From a checkpoint of a small masked spectrogram model: decoder width 256, trained on single English command words and digits, spoken by a formant synthesiser in many voices.
Rows from block 5 of the encoder of a small masked spectrogram model, named by matrix and row number. Rows with one number belong to one neuron. Each number is 128 + 32 x the weight over its row's rms, rounded and kept within 0 to 255. All counts start at 0.
After each neuron's rows are labels from the 100 clips, of 14976, where the neuron reaches its largest size: "peak on" is the class under the peak. Only what is clearly more common there than usual is listed. The data: single English command words and digits, spoken by a formant synthesiser in many voices. In brackets: how many of the 100.
# gate: MLP gate (encoder.blocks.5.mlp.gate.weight, 512x192), inputs 0-95
# fc1: MLP up (encoder.blocks.5.mlp.fc1.weight, 512x192), inputs 0-95
# fc2: MLP down (encoder.blocks.5.mlp.fc2.weight, 192x512, transposed), outputs 0-95

gate.259 [142  93  87  78 136 168  95  83 130 108 108 155 110 115 126  59 117 149  64  87 127 126 103 116 117 124 132 175 112 168 104  85 144  58 138 145 153 141 151 137 101 106 142  82 132 141 113 150  56  88 128 133 132 109 162 149  54 127 112 191 141  96 100 130  95 120 125  94 100 170 130 103 202 148 145 152 149 129 128 176 133  80 196 136 173 124  83 172 149 128 110 168 112 103 119  97]
fc1.259 [ 99 129 148 128 126 185 158  68  63 122 143 125 136 133 126 124 114 151 113 133 139  62 189 174 127 111 133  76  92 101 110 130 157 166 152 109 153 129 165 128 117  75 181  65 124  84 135 142 130 147 100 111 117 155 175 157  81 170 172  95 118 151 170 131 191 149 146 148 145 106 158 115  97  88 157 126 146 129  93 129 148 101 136 166 173 143 132 134 158 119 116 108 194 156 155 127]
fc2.259 [106 149  98 115  87 169 165 113 107 140 185 136 174 109 109 135 155 124  92 122 121 158 163 145 139 127 136 114 102 173 168  90 174 114 132 130 176  94  84  94 129 177 188 109 120  97 168 146 191 114 116 151  99  97 118 111 110 150 160 137   3 116 103  90 138 141  98 135 113 157 151 102 230  76  88 141  95 160 129 167 114  32 118 103 112 123 143 171 134 138 154 126 162 129 141 111]
peak on: /s/ (34)

gate.503 [158 119 143 166 116 123 115 131  83 136 132 141 139 119 153 161 147  86 188 131  73 102 118 164 109 121 142 149 157  75 147  74 124 176 119 131  78 169 159 181  97  93 170 145  90  57 105 166 167 117 145 147 140  74 101 168  90 100 195 149 149 183 131 122 143 147 150 174 133  94 179 148 111  79 109 111  93 174 110 147 105 137 130 132  73 137 152 103 126  64 135 101 102 108 185 136]
fc1.503 [142 115 149 113 139 141 106 172 107 131  78 113 153 110 142 162 149 137 208 106  89 173 116 159 103 134 181  89 163 110  73  98 111  86 106 144 145 126 130  81 116 159 161 123  78 111 102 127 149 200 117 124 168 173 106 126 164 135 147 132 111  90 183 155  63 139 144 142  90 177 185  99 145  97 128  88 119 121 122 131 122 232 109 149 136 181 111 185 130 116 107 117 111 161 140 121]
fc2.503 [121 119 167 136 192 141 111 116 125  91 157  80  92 127 103 122 140 118 165 135 102 159 205 139 105 156 166 107 164 130 104  69 130 120 119 100 142 116 124  34 106 110 105 149  72  87 151 132 133 198  97 104 123 168  64  78 132 159 168  98 185 126 193 131 144  99 190 116  67 185 120 121 170  97 101 114 170 106 150 174 146 121 121 139  60 170 139 185 106 146 136 106 122 140  88  89]
peak on: /ɑ/ (50); /aɪ/ (37)

gate.45 [ 88 161  33  89 103  91 138 135 129 149 157 163 148 130 126 123 159 126 147 151 156  67  86 105 160 124 127 110 113 150 105  71 132 158 214  97  85 164 153 125  86 108 125 121 150 162 104 132 127  99 128 147 144 110 189 165 153 120 161 159 141 202 161 109 142 111 111 113 100  83 119 111  91 144 139 171 102 133  81 160  82  86 144 131 181 101 154  92 162  99  93 111 149  92 119 176]
fc1.45 [117  78 137 116 111  72 145 141 136 138  78 127 112 133 175  90 148 114 107 128 187 176 103 131 145 176 152 136 115 106 142  92 126 111 126 136 137 172 100 103 157 157 114 138 140 125 106 122 145  84 167 150  83  77 159 125 189 124 135 149 125 127 154 120 106 132 173 122 211  96 144 118 151 189 118  62 119 119  99 126 142 173  48 112 117  65 115  75 185  78 116 130  91 139 139 107]
fc2.45 [147  80 126  98 133 115 150 122  96  83  99  99 130 133 115 130  81 114  60 116 147 202 164 106 157 130  68 147 123 101 158 129 153 109  83 187 161 122 110 135 115 122 120 193  34 136 113 125 112 123 116 148  84 147  94 143 138 126 102 198  83 148 115 106 175 197 149 139 150 142  87 168 181 117 160  86 123 103 111 121 137 177 133  80  77 129 103 149  86  94 205 188 154 113 124 141]
peak on: /t/ (50)

gate.284 [206  84 176  98 166 157 127 155 119 121  72 138  96 134 116 201 181 174 175  87 118 112 109 146  82 116 101 124 147 161 140 146 123 136 121 119 104 169 121  94 172 155 172 128  84  93 114 102 129 146 240  61 105 183 110  83 124 124 197 141 127 170 117 159  95 135 160 125  87 105 155 114 137 126 101 121 167  87 121 122 151 122  68 158  90 164 123 137 154 158  81 109 123 137 172  95]
fc1.284 [133 181 125 116  87 120 158  94  95 128 162  89 176 137 154 100  87  95  97 179 165 142 132  88 196 151 180 110 112 139 130 126 103 140 164 155 122 140 120 138  64 114 115 144 168 189 123 129 125  97  48 230 113 133 101 120 104 113  66 144 123 111 110  85 153  93 119 189 136  81 125 154  64 146 206 136  57 182 125 137  90 140 152 117 151 136 121 121 112  93 171 148 127 183  73 152]
fc2.284 [192 101 123 112 120 125 119 151 126 115  95 145 141 104 104 195 204 175 190  87 115  87 100 205 150 121 115 132 154 142 128 124 106 126 135 113 142 130 119 104 135 146 172 172 111  92 104  88 142 173 175  98 113 156 141  71 159 139 215 140  96 142 124 137  82 163 163 113  98 114 148 107 167 111  69 152 120 113 152  98 120 142  71 151  95 149 145 129 188 154  67 140 145  87 120  72]
peak on: /s/ (27)

gate.194 [135 122 115 117 142 150 152 134 153  98 133 137 141 124 103  92 121 156  99 133 171 122 106 109 106 174 146 144 192  95 126 196  98 147 175 191 129 118  70 163 157 135  84 135 114 165 153  82 162 195 138  88 143 171  55  95 114 174 113 129 124 170  93 153  75  78  72 134 125 145 133 108  92 117 113  83 173 169 157 156  80 122 147 175 153 141 154 129  73 112 144 114 127 150 155 151]
fc1.194 [172  89 154  93 125 149 166  65  99 119 136 172 147 108  42 187 158 187 121 159 164 123 126 146 172 182  91 124 177  44 145 174  99 147 124 166 167 110 105 119 138 108 140 135 169 151 125  64 175 131 175 114 141 175  83 175 144 134 131  90  94 147  87 105  87 112  99 208 153  83 107 150  83 104 146  89 122 179 189  91  99 126  79 145 162 114 141 142 120 131 145 116 168 120 136 133]
fc2.194 [ 84 118 119 150 156 134 121 142 121 150 154 168 103 105 139 142 128 108 158  73 129  96 167 125 100 155 134  95  94 150 145  78 123 153 155 105 153  72 130  44 121 160 120  86 135  74 190 140 145 116 109 130 121 131 165 180 127 132 126 106 236 104 181 108  99 119 144  93 156 126 129  90 168 136 101 127 150 124  73 144 144  83 120 120  81 134  97 113 159 142  71 151 141  99 136 115]
peak on: /t/ (77)

gate.201 [159 141 121 109 141 125  86 134 112 132 163 113 144 122 138 132  79 114 112 161 119 118  91 157 163  78 135 115 208 121 114 119 102 185  76 138 100 128  78 148 134 212 107 136 142 140 150 167 125 153 170 119 114 134 114 136  90 136  74  85 126 138 143 106  76 121 151 159 160  78 156 146  88 114 168 125 138 160  92 202 107 125 152 145 129  78 120  80 127 116  44 129 146 114 166 215]
fc1.201 [122 182 114 100 121 142 103 151 170  95 106 108 147 117  78 133 135 125 139 164 103 166 142 143 110 138 153  97 142 145  80 120 130 119  44 153 112 171 120  88 149  96  87 170 136 118 124  76 114 116 118 137 113 111 117 113  88 127 109 137 153 159 121 150 151  52 128  33 110 141 111 112 162 122 168  95 106  79 145 201 121 122 111 132  82 148 106 158 108 173 101 112 120 157 114 187]
fc2.201 [145  97  91  89 148 159 227 169 161 146 100  90 108 146 164  90 145 108  82 130 109 145 105 121 116  77 118 123  95 152 137 139 162 121 120 125 148 105 130 100 136 149 129 139 143 114  68 161 104 108 120 105  97 107  52  87 104 128 156 156  68 147 122 136 224 125 147 137 153 126 208 131 101 113  70 136 145 124 111  84 131  75  77 148 138 131 138 126  96  95  94  77 128 176 149 112]
peak on: /ɑ/ (31)

gate.106 [154 146 149 111 128 116 143 167 146 149 122 144 126 110 152 125 177 133 124 116 194 105  74  71 144 144 196 130  75 152 135  94 138 158 164  74 128  17 130 104 168 197 141 141  85 104 132 127 136 144  92 121  81 140 103  58 132  92 115 134 151 123 126 108 165  81 158 114 191 164 122 103 117 158  94  98 102 123 127 176 145 130  83 126 146 100 139  37 121 163  67 125 137 185 135 103]
fc1.106 [153 144 123 110 132 144 141  98  78 157 107 116 115 115 115 133 139 141 160 126 127 148 108 183 136 127 145 144 192 136 137  99 102  90  80  81 127 154  95 106  65 131 184 116 106 169 165 120  80 111 148  92 190  99 173  87  62 152 116 180 128  86 150  71 127 137 115 136  47 119 209 158 146 101 165 192 158 152 136 154 132  93  77 157 138 179 132 189 129 160 146 150 130  76  98  92]
fc2.106 [130 131 104 102 184 102 139 142  82 162 116 182 118 164 114 158 106 119 162 129 194 112 100 150 128 102 138 166 162 181 142 153 101 172  85  95 107  66 118 106 112 153 112 162 139 157 156 148 152 169 143 113 120 129 140  92  88 138 130  98  41 108 116 147 112 156 159 141 180 103 101  97 111 154 118  85 125 106 115 140 118 128  38 126 119 124 154 103 149 165  74 114  98 103  96 123]
peak on: /s/ (69)

gate.300 [134 106 186 138 121 175 149  98 119  99  96 109 130 129 115 101 104 223 118 169 110 150 146 171 152  85 150  90  93 145 158 177 134  79  94 120 171 114 200  72 123 113 138 112 102 144  75  93  77 159 123 111 139 184 157 114  68 135 122 111 130 169  88 117 185 199 115 156 154 126 143 148  92  75 115 130 129 159 129 161 125 103 172 220 102 125  69 148 128 109 163 162 166 137 130  39]
fc1.300 [127 130 132 159 127 133 118  83 133 112 135 106 136 115 151 165 153 157 179 139  71 116 117 175 152 127 142 139 128  72 177 186  99 119 127 126 163  75 114 106 145 141 138 173  85 158  89 103 180 166 162  98 183  76 131 152 130 160 116  67 101 202 175 140 127 147 118 144 167 107 100 245  67 116  95 131 123 136 152 106 140 141 160 159 115 123 116  71 135 119 122 164 176  89 163 125]
fc2.300 [132 163 129 149 110 109 115 133 124  97 126  82 114 169 172  95 115 159 114 168 206 153 121 118 128 136 122  93 119  84 146 185 134  82 150 173 131 161 120 189 105  63 113 128  95 162  51 104 128 145 140 117  78 131 129 112 120 137  78  83 119 144 113 171 174 153  99 145 187 102 125 164  44 116 188 112 160  94 164  91 148 130 139 201 122  83 141 128 121  86  94 116  58 121 123 122]
peak on: /ɑ/ (46)

gate.50 [ 97 146  88 137 115 151 110 116 179 121 137 138  94 125 140 119 123 161 124  96 153 180  98 154  85  95 144 118 144 124 124 126  96 140  73  96  63 150 124 130 137 137 161 160 169 157 115 133  93 122 128 141 124  88 148 119 113 128  77 111 131 152 144 132 163  83 181 123 130 111 122 144 105 127 147 151 136 125 118 128 165 123 132  60 130 129  80 146 113 174 160 144 143 169 100 199]
fc1.50 [149 116 128 135 122 153  96 145 114 113 150 188  91 154  96 144 123 148 154 121 167 137  98 153 119  82 100 122 149 172 160 183 112 163  55 133 118 140  62 128 144 142  97 157 186 135 142  77  95 108 146 107  81  98 171  78 118 147  70 109 127 154  71 121 114 117 149 158 187 131 144 105 107 186 136 167 147 120 151 138 165  69 109 157  93  77  77 139 109 180  70 131  80 108 108 137]
fc2.50 [137 118 136 111 148 122 130 153 120 103 156 130 126 137 147 103  82 103  95 114 135 100 145  86 133 129  43 171  92 180 105 130 121 177 153 123 123 141 105 139 119 101 125 126 116 151 151 121 117  98 104 123 182 112 106  63 120 146 149 150 255 144 106 137  73  95  89 125 133 143 108  75 119 133 130  86 166 141 129  78 120 115 153 173 148 177 109  81 103 135  96  98 168 134  96 158]
peak on: /t/ (35); /oʊ/ (26)

gate.246 [100 189 161 166 112 124 147 149 139 128 146 144 172 134 154 117  89 135  63 168  94 195 107 132 126 135 175 134 136 187 114 155 133 136 195 124 114 176 104  69 173 137 111 110 118  92 105  98 135 187 162 133 110 152 117  92 182 146 158 161 117 164 150 126 106 139 169  76 133  94 155 104 144 129 133 170 108 158 145 140  86 125  70 144 126 114 130 108 157 141  87 122 118 191 150 116]
fc1.246 [ 70 123  80 133 177  97  79 176 148  99 133 100  63 150 180  94 157 119 126 153 158 123 175 136  95 106 163  81 106 150  70 128 157  99 159 136 114  83 144 131  74 118 110 135 133 131 128 119  79 143  64 134  99 126 165 162  83  80  62 141 139 119 117 158 134 150 122  87 128 111 140 125 106 138 206 138 186  79  80 123 156 193 135 161 122 115  93 123 203 108 124 142 112 119 109 118]
fc2.246 [117 216 173 144 131 159 113 132 124 155 132 133  98 104 169 115 161 160 153 183 118 128 135 100 105 153 193  89 135 148 123 126 178  90 139 131 148 102  71 105 116  77 121 145 110 130 166 143 123  95 139 133 107 157 142 117  77 105 120 130   0  94 134 125 152 162 157 123 153  69 128 187  77 147 208 179 137  81 139 124 173 149 162 121  80  86 121  71 199 119 137 165 115 161 142  99]
peak on: /ɑ/ (39)